{
  "train_examples": 395000,
  "image_size": 32,
  "arch": "mobilenet_v2",
  "stem": "deep",
  "expansion": 3,
  "warmup_steps": 390
}
Rows from block 12, named by matrix and row number. Rows with one number belong to one channel. Each number is 50 + 10 x the weight over its row's rms, rounded and kept within 0 to 99. All counts start at 0. After the name is the row's rms in percent of the matrix's.
# convs0: expand pointwise conv (model.blocks.12.convs.0.weight, 480x160x1x1), inputs 0-79
# convs1: depthwise 3x3 conv (model.blocks.12.convs.1.weight, 480x1x3x3), a 3x3 kernel
# convs2: project pointwise conv (model.blocks.12.convs.2.weight, 160x480x1x1, transposed), outputs 0-79
convs0.21 098:37 54 46 51 66 31 43 68 40 67 59 40 59 43 47 49 40 55 49 36 65 55 46 48 43 34 43 61 44 36 42 57 60 37 39 59 56 32 60 48 43 41 56 53 58 37 58 27 53 41 64 61 37 50 48 61 49 61 65 45 38 54 35 49 57 55 74 50 46 51 47 58 46 43 49 53 48 39 40 71
convs1.21 092:39 42 62 56 40 36 58 61 58
convs2.21 095:48 64 40 58 42 48 41 68 44 75 73 40 33 40 52 41 40 62 55 50 70 37 35 35 39 38 50 46 51 45 49 60 54 59 36 39 47 61 66 53 52 36 50 44 55 70 55 48 50 42 65 48 33 51 46 71 46 54 57 50 67 50 37 67 60 59 58 60 56 63 37 66 37 50 41 50 38 54 41 47
convs0.22 094:53 51 31 42 54 37 42 60 47 66 76 43 43 61 42 64 53 34 50 52 45 42 46 64 54 42 44 65 45 43 38 54 55 48 51 48 55 39 52 47 39 31 46 53 55 38 57 42 41 47 60 43 25 39 56 49 35 58 60 27 33 45 56 42 51 40 56 58 68 53 44 60 41 41 44 69 51 45 53 79
convs1.22 115:37 56 49 43 29 51 53 57 38
convs2.22 099:58 57 50 71 40 46 34 66 38 68 58 42 44 47 52 47 49 59 46 56 48 45 38 48 36 47 49 68 38 59 41 44 64 46 47 27 48 41 63 53 55 33 45 57 56 45 58 39 45 68 71 68 59 52 53 58 33 71 65 58 45 43 37 64 55 61 47 66 54 50 39 55 40 30 49 50 48 61 45 50
convs0.24 099:63 56 65 45 45 69 66 54 67 46 58 37 52 58 71 28 50 45 62 73 51 44 60 59 56 62 56 48 50 33 59 43 55 52 47 54 37 48 47 61 39 46 66 26 47 56 62 59 58 52 45 36 47 53 56 41 45 69 48 62 48 52 41 43 52 56 37 63 41 46 44 58 62 42 47 37 49 63 54 48
convs1.24 106:45 42 55 57 47 56 25 58 44
convs2.24 086:59 43 45 39 59 63 51 61 50 39 55 63 51 71 24 54 66 39 47 43 29 51 60 45 88 50 52 42 43 46 50 42 54 53 61 59 55 40 39 28 40 48 56 57 36 41 70 61 42 42 49 40 26 30 35 59 26 53 57 53 41 63 70 44 31 42 46 51 52 56 49 52 40 48 43 58 44 40 55 50
convs0.25 101:47 57 59 57 55 56 69 50 65 44 29 86 43 59 49 54 56 55 48 47 46 55 58 46 46 24 42 41 53 56 60 55 47 58 78 34 38 50 47 62 45 69 44 51 47 54 48 45 56 47 64 44 61 51 60 56 52 55 59 44 55 60 39 67 58 46 48 58 47 63 54 54 47 56 39 62 60 50 44 41
convs1.25 105:41 53 44 47 65 36 44 40 35
convs2.25 107:62 43 62 32 37 47 45 47 33 65 61 38 37 43 52 46 60 51 32 52 60 49 41 54 46 60 63 47 48 40 38 43 58 46 29 60 60 49 59 42 56 30 44 52 41 51 55 47 45 46 54 39 34 42 51 60 39 55 45 56 60 49 57 44 39 65 65 40 47 38 37 55 40 37 55 45 60 53 50 51
convs0.27 101:52 49 49 48 32 48 53 44 55 48 57 55 43 68 38 59 58 58 37 47 42 53 45 52 46 37 46 62 41 61 46 43 56 67 64 36 51 35 51 25 42 51 43 60 78 44 49 45 28 49 54 32 41 44 50 46 44 55 44 56 36 32 39 57 58 46 53 50 61 56 38 53 37 39 51 46 52 43 78 40
convs1.27 108:55 46 48 44 35 57 41 60 31
convs2.27 102:45 33 50 34 59 58 64 44 39 36 47 52 48 56 36 63 66 35 39 47 30 49 56 63 65 58 57 50 37 55 49 46 66 72 40 62 63 51 46 36 45 56 46 58 50 68 50 47 42 46 48 33 35 51 53 40 37 46 42 49 35 62 58 28 42 43 49 40 45 45 61 54 50 48 41 58 67 36 55 50
convs0.28 100:63 61 57 40 49 46 57 57 59 51 51 50 59 57 69 39 45 67 53 48 65 41 39 51 46 50 82 52 54 55 43 66 47 59 48 63 44 60 49 69 55 63 63 54 52 66 55 57 45 77 67 52 69 39 54 61 70 42 71 46 55 59 50 54 44 68 42 52 43 48 39 31 70 45 61 37 47 52 45 40
convs1.28 095:43 54 39 41 64 41 33 56 47
convs2.28 085:43 31 41 48 44 51 51 39 41 40 46 46 52 67 50 61 42 58 68 47 37 55 46 39 55 37 39 55 38 48 55 56 42 35 53 48 56 45 56 36 51 34 47 47 49 50 44 59 52 36 39 52 47 65 57 37 46 39 40 40 34 40 50 34 51 32 43 39 43 40 61 57 62 51 47 56 72 33 52 41
convs0.29 100:53 70 64 50 34 55 59 60 56 51 49 65 55 69 51 46 48 60 65 56 42 46 48 44 51 43 53 53 36 51 54 58 44 46 64 42 40 55 43 56 52 52 43 57 35 50 53 50 77 43 51 57 56 48 44 52 46 44 62 47 49 58 48 55 45 67 50 64 64 48 36 37 59 48 75 55 60 47 42 48
convs1.29 101:69 51 40 54 46 48 34 63 51
convs2.29 084:75 62 54 55 65 45 66 57 48 57 66 39 35 63 52 62 42 54 40 66 65 46 61 49 49 37 57 52 38 47 52 53 38 46 62 48 52 54 54 42 31 56 46 55 62 55 37 28 61 45 50 40 44 64 67 54 56 52 51 23 52 54 34 59 56 52 58 61 65 56 44 48 43 49 43 64 57 50 57 39
convs0.30 103:53 48 61 62 48 47 66 67 55 64 49 46 66 51 76 40 44 44 52 65 57 48 58 50 50 50 59 46 47 39 64 46 65 49 56 43 26 39 37 63 43 42 51 25 49 57 51 35 67 45 66 56 53 51 39 48 52 53 58 41 54 67 45 52 48 59 44 45 56 58 48 45 66 47 31 50 65 40 31 64
convs1.30 112:38 56 59 33 49 59 39 60 43
convs2.30 102:49 53 42 63 55 53 58 70 52 46 40 54 59 49 38 46 38 50 50 42 55 74 40 40 68 52 33 31 54 41 63 48 40 40 54 40 71 60 49 31 48 39 65 38 47 55 46 60 46 39 49 48 46 49 28 53 38 44 48 48 72 36 57 43 36 35 50 34 47 59 58 48 34 52 31 53 43 37 50 48
convs0.31 097:46 55 59 44 60 61 46 47 54 56 49 33 39 41 64 20 44 48 47 63 49 55 52 51 41 56 46 47 48 44 55 56 60 37 44 29 44 68 64 47 46 31 47 24 60 49 45 41 74 47 41 46 44 50 52 38 33 55 36 52 57 47 54 43 47 47 48 42 49 58 53 56 57 59 36 51 52 52 64 48
convs1.31 109:49 59 39 49 55 50 49 26 59
convs2.31 068:44 64 64 59 47 52 75 57 41 49 61 50 44 50 49 48 47 57 46 68 56 62 45 71 55 50 51 56 44 57 46 51 41 69 72 44 47 37 38 43 58 63 39 55 34 57 54 51 42 57 72 44 49 30 62 61 60 42 53 47 40 57 38 52 56 57 53 46 53 54 49 58 41 40 37 42 39 49 52 34
convs0.32 098:18 44 67 44 47 60 49 44 49 28 48 82 44 53 32 53 45 45 65 46 40 60 45 32 60 65 57 58 68 48 42 56 42 44 65 54 54 47 60 58 41 51 66 58 41 63 51 53 37 43 42 73 55 49 49 48 48 51 44 59 43 55 62 59 44 52 54 52 48 47 71 50 49 37 59 52 53 23 47 44
convs1.32 080:45 42 66 66 44 42 38 57 48
convs2.32 099:42 36 61 55 60 48 48 66 49 59 46 55 55 34 43 53 41 58 59 40 43 60 54 36 64 64 47 39 55 36 57 54 50 35 66 61 59 38 51 29 35 42 77 45 40 45 57 69 49 51 46 66 52 46 42 41 37 51 48 57 53 44 57 28 40 27 56 47 53 47 73 58 34 50 44 62 47 39 51 45
convs0.33 100:43 20 52 36 51 56 70 27 69 50 55 37 62 44 59 45 63 36 61 53 46 38 58 44 51 58 40 44 47 37 55 59 36 46 60 44 51 48 49 57 37 46 42 31 38 46 38 63 53 41 44 41 48 47 50 55 49 60 57 55 45 76 53 44 44 34 47 36 55 51 61 61 61 66 36 58 57 37 43 59
convs1.33 098:36 54 44 47 64 63 33 51 51
convs2.33 103:57 62 39 53 49 65 35 57 35 48 37 59 34 62 42 54 53 55 52 47 55 57 45 37 71 36 45 34 54 53 35 46 48 64 33 61 59 67 52 28 65 53 54 60 53 39 66 54 46 39 50 28 52 59 43 62 34 49 52 46 50 51 62 68 54 49 52 55 42 57 45 40 41 40 50 52 54 48 45 47
convs0.34 101:43 49 50 53 47 47 49 49 30 55 68 25 57 38 51 48 47 51 43 49 50 63 51 57 44 63 45 39 50 43 25 54 45 45 24 48 55 50 47 30 67 53 36 45 68 45 49 47 52 52 59 42 41 54 54 51 44 57 47 34 43 42 46 49 49 49 60 46 34 40 48 49 57 47 37 48 40 48 54 64
convs1.34 108:58 57 54 33 38 54 59 50 36
convs2.34 106:58 59 47 58 29 58 34 59 42 68 81 30 33 41 55 56 46 57 51 66 61 49 53 55 47 53 52 52 42 42 43 57 44 35 40 51 52 54 58 48 66 19 41 45 60 44 47 51 50 44 54 59 42 59 55 67 40 56 44 46 45 26 43 58 65 54 57 49 50 39 36 53 48 46 54 53 44 67 53 42
convs0.36 103:50 61 54 42 67 57 55 39 58 39 59 41 66 49 54 51 47 56 56 35 57 35 51 33 56 44 47 56 36 57 55 63 42 58 58 45 47 50 54 53 44 52 43 45 38 41 44 47 71 41 64 63 43 48 46 64 55 52 60 40 32 58 52 44 57 45 50 49 60 60 57 35 51 70 50 46 38 44 49 62
convs1.36 098:62 68 52 47 39 47 55 37 42
convs2.36 126:60 55 65 38 62 55 45 43 50 42 57 54 61 44 50 48 52 49 56 38 41 39 64 50 47 51 65 67 48 61 38 48 57 55 54 42 49 53 40 62 48 55 40 43 40 46 41 47 75 53 51 58 44 60 58 56 51 54 60 47 46 45 46 49 55 34 45 62 60 48 62 48 36 63 70 47 26 58 60 54
convs0.37 099:46 47 29 44 41 39 56 48 42 47 50 46 62 44 51 44 34 44 52 58 54 37 42 42 51 58 54 42 47 57 50 42 44 62 37 75 58 43 41 50 64 57 50 41 37 44 77 44 34 42 60 32 45 41 33 40 63 38 57 43 59 74 55 55 50 64 61 54 43 47 40 49 55 53 50 32 56 42 36 57
convs1.37 093:38 42 45 40 36 44 41 39 38
convs2.37 116:57 48 63 55 52 63 59 56 43 48 37 67 46 69 41 65 61 40 34 52 32 54 58 54 70 40 42 43 41 49 46 35 63 57 51 31 60 55 42 34 41 51 61 54 37 60 48 59 43 49 53 43 65 58 59 40 42 52 50 48 48 41 38 44 47 40 48 53 51 47 60 52 37 29 49 59 57 61 54 42
convs0.38 101:38 61 53 48 53 58 51 33 48 32 60 51 51 64 42 40 66 51 50 42 46 54 46 46 40 59 41 56 49 45 43 52 35 48 53 19 41 51 64 56 44 61 36 58 50 65 40 41 60 50 51 51 38 56 52 45 24 50 40 53 46 40 47 50 55 42 51 55 61 55 64 56 45 57 29 57 29 62 64 61
convs1.38 098:59 40 35 35 42 58 45 59 57
convs2.38 095:51 56 58 50 59 57 65 53 46 51 41 55 48 53 51 55 38 38 50 58 54 38 65 52 54 59 60 56 57 53 54 55 31 62 52 59 67 40 41 47 36 75 48 40 49 57 31 31 64 43 46 56 55 40 68 52 67 42 55 38 62 67 58 45 49 54 67 61 51 45 56 60 64 64 47 57 50 31 40 61
convs0.39 104:49 54 56 33 49 65 54 37 59 44 54 51 34 50 39 41 71 56 50 39 18 40 51 47 58 29 49 41 33 52 39 49 58 60 57 38 50 51 61 57 41 42 46 49 47 52 45 56 49 50 43 46 44 61 46 65 30 71 55 58 41 43 32 57 42 18 33 54 45 57 48 72 41 64 36 61 58 51 56 47
convs1.39 098:30 50 51 35 54 59 46 60 58
convs2.39 124:34 44 46 53 54 49 49 45 53 47 51 33 61 45 59 58 36 57 58 66 62 59 30 42 45 69 46 53 45 44 67 51 20 39 41 70 33 44 48 52 49 50 48 53 60 61 42 61 41 46 57 53 56 34 48 44 59 52 40 43 48 70 45 33 55 78 53 51 41 39 44 40 65 46 47 42 64 27 35 48
convs0.40 102:59 41 50 42 51 62 49 43 47 62 55 23 55 57 63 51 55 33 44 63 46 37 32 59 59 57 45 41 34 54 51 54 43 52 33 65 48 55 42 49 50 48 35 46 45 47 44 73 41 53 33 41 43 34 53 62 50 43 57 46 46 60 59 44 45 54 52 54 54 47 35 50 55 59 48 45 45 57 43 71
convs1.40 097:62 50 63 53 47 56 56 62 69
convs2.40 086:44 44 65 67 45 59 44 52 48 59 55 47 56 40 44 35 64 63 46 56 57 65 37 46 58 41 42 39 52 40 51 27 64 35 40 46 69 70 35 59 71 34 46 39 44 41 41 75 50 46 40 48 53 51 40 60 49 69 60 54 35 40 34 51 52 50 46 48 48 42 49 47 50 49 51 45 61 42 39 32
convs0.41 098:48 52 44 54 72 57 34 40 49 27 40 54 43 48 26 63 54 49 37 38 37 38 65 36 54 45 39 51 43 46 46 41 42 60 39 56 57 48 60 37 51 70 51 62 47 54 47 55 42 59 49 56 44 66 55 56 41 49 43 48 44 47 45 48 54 51 66 56 53 40 58 46 56 66 51 36 42 48 45 57
convs1.41 092:59 39 58 56 28 59 57 48 49
convs2.41 098:46 45 38 57 74 56 60 22 56 35 34 47 55 55 33 68 52 43 45 38 40 59 67 42 65 45 33 44 32 42 55 43 40 60 48 55 58 40 65 32 45 60 54 55 53 47 26 49 46 33 44 58 41 50 48 48 51 49 28 48 52 56 51 55 50 49 68 38 50 45 64 47 48 63 49 36 67 34 52 53
convs0.42 102:56 54 55 65 44 42 47 55 43 59 26 55 30 56 46 46 58 37 37 53 58 44 32 32 41 48 51 22 54 65 64 49 72 59 54 31 33 49 44 52 44 49 48 43 57 59 47 46 60 47 47 45 53 61 63 34 53 43 49 47 85 36 61 60 46 41 34 61 45 69 67 61 41 69 42 56 63 56 56 56
convs1.42 093:56 48 62 36 38 34 59 56 52
convs2.42 094:62 64 55 53 22 64 69 53 52 62 59 48 45 56 66 52 54 45 55 63 54 33 48 59 39 52 67 39 54 64 44 54 35 49 56 39 37 62 31 51 44 65 37 47 53 52 55 40 43 52 63 28 61 42 69 36 63 47 73 40 60 47 45 50 48 54 52 65 59 57 38 37 45 41 61 66 30 56 44 51
convs0.44 101:47 47 38 37 49 50 49 39 61 40 51 51 48 59 44 32 58 53 61 33 29 43 49 45 44 44 28 39 40 49 46 54 51 57 60 38 42 39 71 45 54 44 45 45 55 45 42 55 46 47 45 55 45 50 41 53 29 50 46 65 42 35 50 57 42 29 38 38 49 67 49 59 48 61 40 54 49 48 57 47
convs1.44 095:44 40 38 40 57 44 33 48 38
convs2.44 115:64 53 49 45 43 61 59 58 49 55 58 52 39 51 56 62 55 27 32 59 57 67 46 62 57 62 64 29 59 39 51 51 48 46 47 52 74 67 38 51 50 44 61 56 44 63 54 50 45 41 58 37 52 41 61 39 59 47 50 44 60 42 57 41 45 58 61 52 51 42 59 48 40 37 59 45 49 56 44 37
convs0.45 102:64 48 64 41 28 45 46 53 53 60 45 47 49 70 64 47 43 53 48 71 50 49 43 52 48 58 62 45 70 59 53 47 60 46 36 55 47 54 38 64 60 41 47 36 43 50 43 72 53 51 46 48 51 54 43 43 51 49 52 50 48 45 66 47 40 47 33 29 50 50 31 30 62 47 59 51 70 52 59 39
convs1.45 109:61 60 56 41 50 51 41 34 35
convs2.45 105:44 48 29 29 32 48 27 38 54 51 51 37 46 55 53 53 56 49 61 51 41 53 40 49 44 73 52 47 56 50 52 60 35 49 49 51 40 62 73 38 55 50 53 61 65 36 52 46 49 46 44 58 61 54 48 40 48 39 38 46 57 41 56 46 56 67 54 64 46 32 49 37 63 44 59 46 45 68 48 55
convs0.46 100:71 63 43 46 48 51 66 48 58 54 62 27 53 50 57 41 51 39 66 59 51 49 44 52 50 57 49 46 47 43 57 52 50 40 46 51 51 53 62 56 32 47 47 29 44 49 52 49 61 32 63 57 48 60 57 48 36 74 60 49 39 39 30 36 62 48 38 58 50 55 40 68 44 56 47 62 50 75 63 47
convs1.46 115:39 50 50 57 31 60 55 50 34
convs2.46 114:71 42 31 38 41 46 39 58 50 58 51 44 56 57 48 47 58 49 49 46 38 41 43 58 60 49 47 40 40 55 51 49 62 56 46 39 48 41 52 44 68 37 41 59 34 45 73 48 32 47 60 57 39 51 43 55 30 60 69 57 36 47 55 46 37 49 33 41 49 54 42 54 42 34 40 56 33 62 48 53
convs0.47 100:42 50 48 50 49 50 32 53 37 64 57 40 49 35 61 38 44 68 48 58 64 43 57 64 44 48 41 73 62 55 43 57 47 51 39 41 53 43 43 42 55 47 41 59 51 44 67 53 52 49 51 55 37 31 58 56 50 53 58 46 44 54 66 31 48 53 55 52 56 56 44 40 59 52 47 56 36 64 48 67
convs1.47 102:34 41 54 47 44 61 62 57 37
convs2.47 089:50 52 50 45 46 53 54 50 51 66 62 36 47 35 56 39 46 62 49 59 62 33 66 52 49 47 47 47 41 45 53 63 59 46 32 46 33 33 59 58 55 31 44 32 47 61 62 42 44 26 72 55 29 29 44 63 40 65 58 48 49 55 54 56 40 58 58 40 50 61 30 54 46 57 41 50 56 45 47 51
convs0.48 097:48 50 40 46 36 65 73 29 43 48 50 42 68 52 54 45 36 64 60 54 49 44 37 45 41 50 50 48 40 73 46 59 29 57 46 57 50 54 41 54 66 53 20 64 38 43 56 62 55 37 55 38 55 36 53 54 63 50 54 54 42 64 45 57 53 65 61 51 45 53 33 50 58 58 51 37 55 54 47 61
convs1.48 112:58 49 38 47 53 45 45 25 54
convs2.48 092:58 67 58 52 64 48 50 63 67 44 64 49 46 47 38 43 61 43 41 64 53 72 57 51 67 53 33 54 61 38 54 40 47 50 47 42 60 60 52 49 49 52 56 67 41 42 45 46 55 58 53 52 55 39 61 52 53 70 54 45 36 42 41 59 64 51 52 64 72 60 59 51 33 45 63 37 33 54 54 44
convs0.49 101:62 49 82 56 50 81 51 48 58 47 44 54 46 52 60 46 60 48 51 77 48 42 55 66 49 57 63 54 50 54 66 52 55 57 53 47 28 48 53 56 45 52 28 49 62 63 35 69 62 61 48 54 44 37 55 66 41 48 59 48 50 64 49 56 46 59 49 60 54 56 19 30 53 57 49 51 55 50 53 40
convs1.49 100:68 60 67 47 40 54 57 54 46
convs2.49 091:44 56 47 66 38 63 51 54 55 53 48 34 42 60 36 43 58 51 36 74 41 60 52 48 68 51 32 47 40 53 60 36 58 55 45 35 47 59 44 32 56 41 33 33 54 50 40 65 40 64 55 48 54 50 58 60 34 62 53 48 43 39 36 53 51 46 46 73 46 60 22 47 42 40 48 45 65 41 47 42
convs0.50 098:46 59 44 42 64 61 62 40 63 23 35 70 35 54 30 50 55 53 44 36 33 58 69 35 46 34 42 37 49 45 52 46 61 59 52 48 53 42 59 57 48 58 54 56 49 57 47 43 47 57 41 40 50 55 62 43 44 51 33 69 46 48 41 64 51 38 48 54 32 51 61 57 43 57 50 44 66 43 55 35
convs1.50 093:39 37 38 46 57 53 38 44 35
convs2.50 133:64 47 46 53 36 59 49 54 49 62 62 45 36 56 45 57 59 33 23 54 55 55 49 51 59 50 41 39 42 36 51 39 55 43 38 48 62 54 54 43 49 35 51 49 37 48 46 62 41 45 77 56 44 49 60 49 39 56 49 49 40 32 43 46 47 54 68 48 53 41 45 64 26 36 53 46 55 57 47 36
convs0.51 100:68 52 50 66 42 65 52 56 38 59 57 51 42 55 54 40 46 54 60 55 55 34 41 71 57 64 56 52 53 50 61 52 46 57 54 42 26 62 37 63 48 43 47 51 28 44 46 65 49 57 52 48 44 45 45 60 59 41 61 59 45 49 59 50 44 76 37 49 64 56 33 53 44 61 79 42 45 62 54 40
convs1.51 109:40 55 64 50 32 38 58 53 55
convs2.51 099:60 50 45 57 36 47 44 56 57 63 70 13 41 37 49 47 49 50 51 73 61 57 52 56 46 52 31 43 45 40 51 55 42 51 39 53 49 50 51 59 75 23 36 44 40 46 36 62 31 39 59 59 47 55 52 59 47 61 52 51 49 29 47 64 54 49 44 44 52 55 38 57 36 52 51 31 51 57 46 41
convs0.52 103:39 40 39 67 55 42 55 59 45 66 37 47 46 46 54 58 55 34 45 53 46 43 55 61 41 38 35 46 33 43 52 45 45 51 57 38 41 48 45 36 31 48 55 61 52 53 34 33 43 51 50 41 47 43 63 46 49 44 47 37 58 58 48 45 31 58 53 43 75 51 54 65 55 48 32 52 48 59 29 63
convs1.52 097:36 43 40 41 44 37 42 42 37
convs2.52 140:60 55 51 45 38 50 61 44 44 34 53 50 45 63 30 42 63 51 40 48 37 65 46 53 61 57 44 38 46 55 51 33 69 52 42 43 57 62 42 43 66 49 42 57 39 45 55 55 49 54 51 45 49 67 54 43 39 53 37 60 34 25 46 51 55 46 33 52 39 44 49 55 40 39 56 45 42 67 80 51
convs0.53 102:46 58 59 54 47 45 45 54 45 48 44 64 47 43 44 45 58 59 43 41 47 61 65 44 49 46 53 43 56 41 41 23 60 55 59 43 59 48 52 52 78 53 57 53 58 54 60 50 57 41 34 40 51 63 35 44 41 53 48 68 62 38 43 62 61 49 51 58 32 44 62 43 38 42 50 49 46 57 50 25
convs1.53 082:59 48 41 62 36 37 63 48 43
convs2.53 100:41 67 58 69 64 49 44 50 50 41 50 53 57 34 45 26 42 69 53 43 54 81 42 44 50 47 61 51 56 55 61 31 71 52 55 41 59 55 37 59 68 54 64 36 46 52 47 55 58 41 50 63 60 62 33 48 51 76 47 67 40 47 30 56 54 58 37 52 41 47 49 26 45 45 64 47 59 43 51 30
convs0.54 099:54 61 64 65 56 58 53 65 62 57 61 47 54 59 70 34 40 54 57 63 66 44 59 84 49 40 41 58 41 32 63 61 54 57 54 46 29 57 49 62 37 45 56 53 37 63 43 51 56 66 47 51 34 33 46 58 46 42 56 52 44 50 59 45 38 56 51 46 69 58 39 44 50 68 47 43 52 68 41 52
convs1.54 103:56 57 36 35 35 46 52 55 61
convs2.54 078:46 50 72 52 53 34 53 53 43 66 66 31 45 45 53 52 36 59 50 48 66 46 61 57 43 42 62 69 42 41 45 45 49 51 61 48 47 33 69 36 35 50 61 50 52 52 40 46 63 49 58 67 41 46 51 62 54 32 46 54 62 51 53 49 40 55 66 37 69 39 50 52 63 43 52 49 58 66 48 31
convs0.55 101:39 46 60 47 59 62 59 53 59 44 61 57 46 56 67 44 48 52 53 75 45 49 66 49 59 49 37 55 34 58 66 64 54 50 63 43 27 47 50 43 37 33 42 30 61 39 62 40 56 41 62 51 39 29 58 37 42 52 50 44 47 64 51 48 53 50 49 55 56 50 44 48 59 59 37 49 48 42 54 59
convs1.55 092:39 61 47 39 63 40 44 63 42
convs2.55 103:59 53 49 50 57 53 52 55 41 52 47 46 52 37 53 51 40 47 50 48 54 69 29 53 51 62 50 33 53 40 48 50 33 48 52 39 75 60 57 39 62 53 64 56 46 58 50 50 59 52 35 42 61 67 44 43 54 37 40 37 67 39 55 38 54 44 48 44 45 44 59 34 47 47 43 55 37 52 57 41
convs0.56 101:53 58 48 64 63 65 54 52 49 60 52 17 64 36 74 35 45 43 43 66 47 53 56 54 37 36 47 45 42 36 59 42 67 53 26 44 45 57 40 46 63 45 43 30 58 47 49 33 63 26 67 39 40 52 55 50 51 66 56 26 58 52 36 44 45 55 53 57 43 54 51 43 64 49 32 40 51 54 43 67
convs1.56 094:57 59 33 52 50 43 63 37 40
convs2.56 118:56 45 39 49 73 61 64 64 60 49 44 56 62 36 54 43 47 43 52 57 42 71 52 60 59 55 44 43 62 41 56 43 65 44 48 48 59 47 40 52 49 50 63 49 34 44 71 42 43 63 50 49 52 42 47 40 52 65 65 55 40 59 61 34 37 30 43 39 57 56 73 48 33 47 46 42 39 51 52 54
convs0.57 100:44 45 36 36 49 40 69 45 56 46 62 33 62 51 70 53 30 44 67 71 57 42 51 64 55 68 44 56 45 52 54 76 30 46 61 57 44 47 48 37 35 44 42 41 54 40 56 37 48 47 60 46 51 43 48 44 59 46 42 29 46 51 62 32 62 57 45 46 58 54 45 45 63 50 46 51 51 44 62 60
convs1.57 090:30 44 45 44 67 54 45 56 54
convs2.57 108:49 63 54 51 47 66 55 34 27 37 41 58 38 62 30 57 56 59 46 34 46 41 60 47 61 44 47 43 30 60 32 34 48 68 40 58 55 65 51 38 55 59 43 51 37 51 39 52 73 44 39 41 48 61 45 48 35 44 44 50 54 56 58 59 57 44 57 65 49 47 42 53 42 65 59 49 51 42 57 58
convs0.58 099:44 47 48 45 70 52 42 48 59 40 54 44 38 32 58 45 58 50 36 51 67 57 69 47 44 43 48 48 60 41 35 56 49 61 44 54 68 50 51 42 53 63 59 48 59 51 37 59 40 51 47 41 49 45 58 61 54 75 47 55 46 45 55 58 62 50 59 44 44 53 58 52 59 63 40 48 42 48 56 59
convs1.58 090:60 63 51 47 52 52 50 34 31
convs2.58 089:46 55 52 66 25 58 49 69 48 49 83 46 58 67 58 52 46 49 62 60 52 41 60 60 44 55 47 48 42 64 46 54 51 49 43 38 45 54 45 52 61 42 43 24 39 50 37 57 57 51 54 67 50 59 58 52 44 43 57 48 48 23 43 48 63 39 51 36 57 50 44 52 45 49 44 47 44 67 40 40
convs0.59 098:37 53 44 59 60 54 52 57 55 52 59 35 51 32 58 31 49 50 60 60 50 53 44 49 50 57 40 51 57 32 70 51 59 38 42 41 50 60 62 62 23 36 64 31 52 53 61 49 69 55 51 50 49 58 60 54 38 72 56 49 39 50 44 26 54 42 54 56 52 56 67 63 60 58 40 51 67 45 44 52
convs1.59 106:41 44 59 33 60 47 40 53 64
convs2.59 101:52 64 49 45 45 66 55 39 46 27 43 66 31 63 33 52 61 49 31 51 34 51 48 56 69 53 53 33 38 72 48 44 50 83 63 64 51 56 31 37 60 66 32 58 39 44 63 59 34 48 55 33 45 38 48 54 31 45 54 48 45 59 72 54 41 52 50 62 40 58 40 48 38 42 39 56 37 41 63 53
convs0.60 099:47 46 16 28 49 57 34 23 39 26 43 40 43 55 37 47 48 56 42 36 57 29 67 43 45 51 48 52 54 44 40 55 33 68 41 50 62 39 49 50 62 65 38 56 57 43 50 60 33 54 58 34 42 53 46 54 53 51 45 50 40 51 59 65 66 60 51 43 37 60 50 56 71 72 57 42 46 43 50 58
convs1.60 094:58 47 39 55 61 36 43 50 32
convs2.60 089:59 55 65 40 62 46 56 64 43 54 43 52 53 45 56 37 42 45 46 43 53 66 41 51 61 48 47 46 58 47 54 59 53 39 50 38 59 52 39 58 52 39 70 37 46 49 68 47 58 46 40 59 39 49 52 48 62 40 55 39 45 46 66 38 32 41 51 55 53 57 69 39 46 47 36 56 31 50 61 50
convs0.61 098:55 54 68 35 49 48 65 31 54 44 45 50 67 61 60 44 45 55 56 42 53 49 37 44 42 52 45 45 45 52 44 50 43 58 47 55 51 52 52 59 64 56 59 61 33 57 53 69 42 53 53 53 55 45 43 62 63 43 58 71 46 56 39 52 39 65 54 40 51 55 43 47 41 38 56 31 23 65 48 50
convs1.61 099:57 48 54 26 50 38 61 48 55
convs2.61 087:53 70 52 75 50 48 48 57 67 43 80 36 36 42 40 52 42 54 54 70 64 52 55 63 54 60 41 47 52 52 62 55 43 50 51 54 43 59 52 58 52 40 33 52 57 60 55 44 48 41 51 48 43 48 57 60 33 50 54 41 53 39 50 53 61 53 48 57 65 67 40 68 44 58 45 26 44 44 51 42
convs0.62 099:62 72 51 49 80 59 38 55 47 44 35 64 49 55 43 43 50 51 38 56 47 50 53 39 55 51 44 41 57 40 50 40 56 52 47 52 48 52 50 57 61 52 51 38 50 41 54 51 63 44 54 51 46 49 46 41 34 48 53 43 44 60 46 57 65 56 43 67 38 44 58 41 48 62 56 37 40 53 49 41
convs1.62 091:40 51 57 39 35 52 70 51 54
convs2.62 106:59 74 59 47 51 58 53 37 54 49 38 40 46 58 39 48 60 37 37 52 41 68 54 37 65 37 40 37 49 56 57 24 63 61 31 51 61 76 50 49 65 65 47 44 50 43 43 58 63 43 54 44 62 55 67 53 46 60 50 49 47 49 38 67 66 49 60 69 43 36 54 47 56 56 48 35 60 51 53 32
convs0.63 099:61 64 40 44 42 49 47 32 50 38 36 42 37 54 40 43 55 52 44 46 47 35 60 36 38 46 44 37 45 58 46 51 42 71 45 38 49 47 44 45 56 66 44 59 40 56 51 52 41 53 50 36 55 52 60 53 57 38 44 52 43 46 47 51 67 64 42 57 56 50 46 49 65 69 61 45 39 60 62 40
convs1.63 102:35 49 60 58 58 35 36 48 54
convs2.63 088:43 47 65 64 39 57 58 69 53 56 55 51 54 55 73 60 41 46 60 63 53 32 59 67 52 37 61 53 50 51 49 53 34 61 63 53 55 56 36 62 44 66 42 46 46 51 46 52 50 67 39 64 56 38 49 56 65 45 72 39 56 53 49 37 42 42 49 47 67 50 53 47 49 44 44 58 43 39 30 50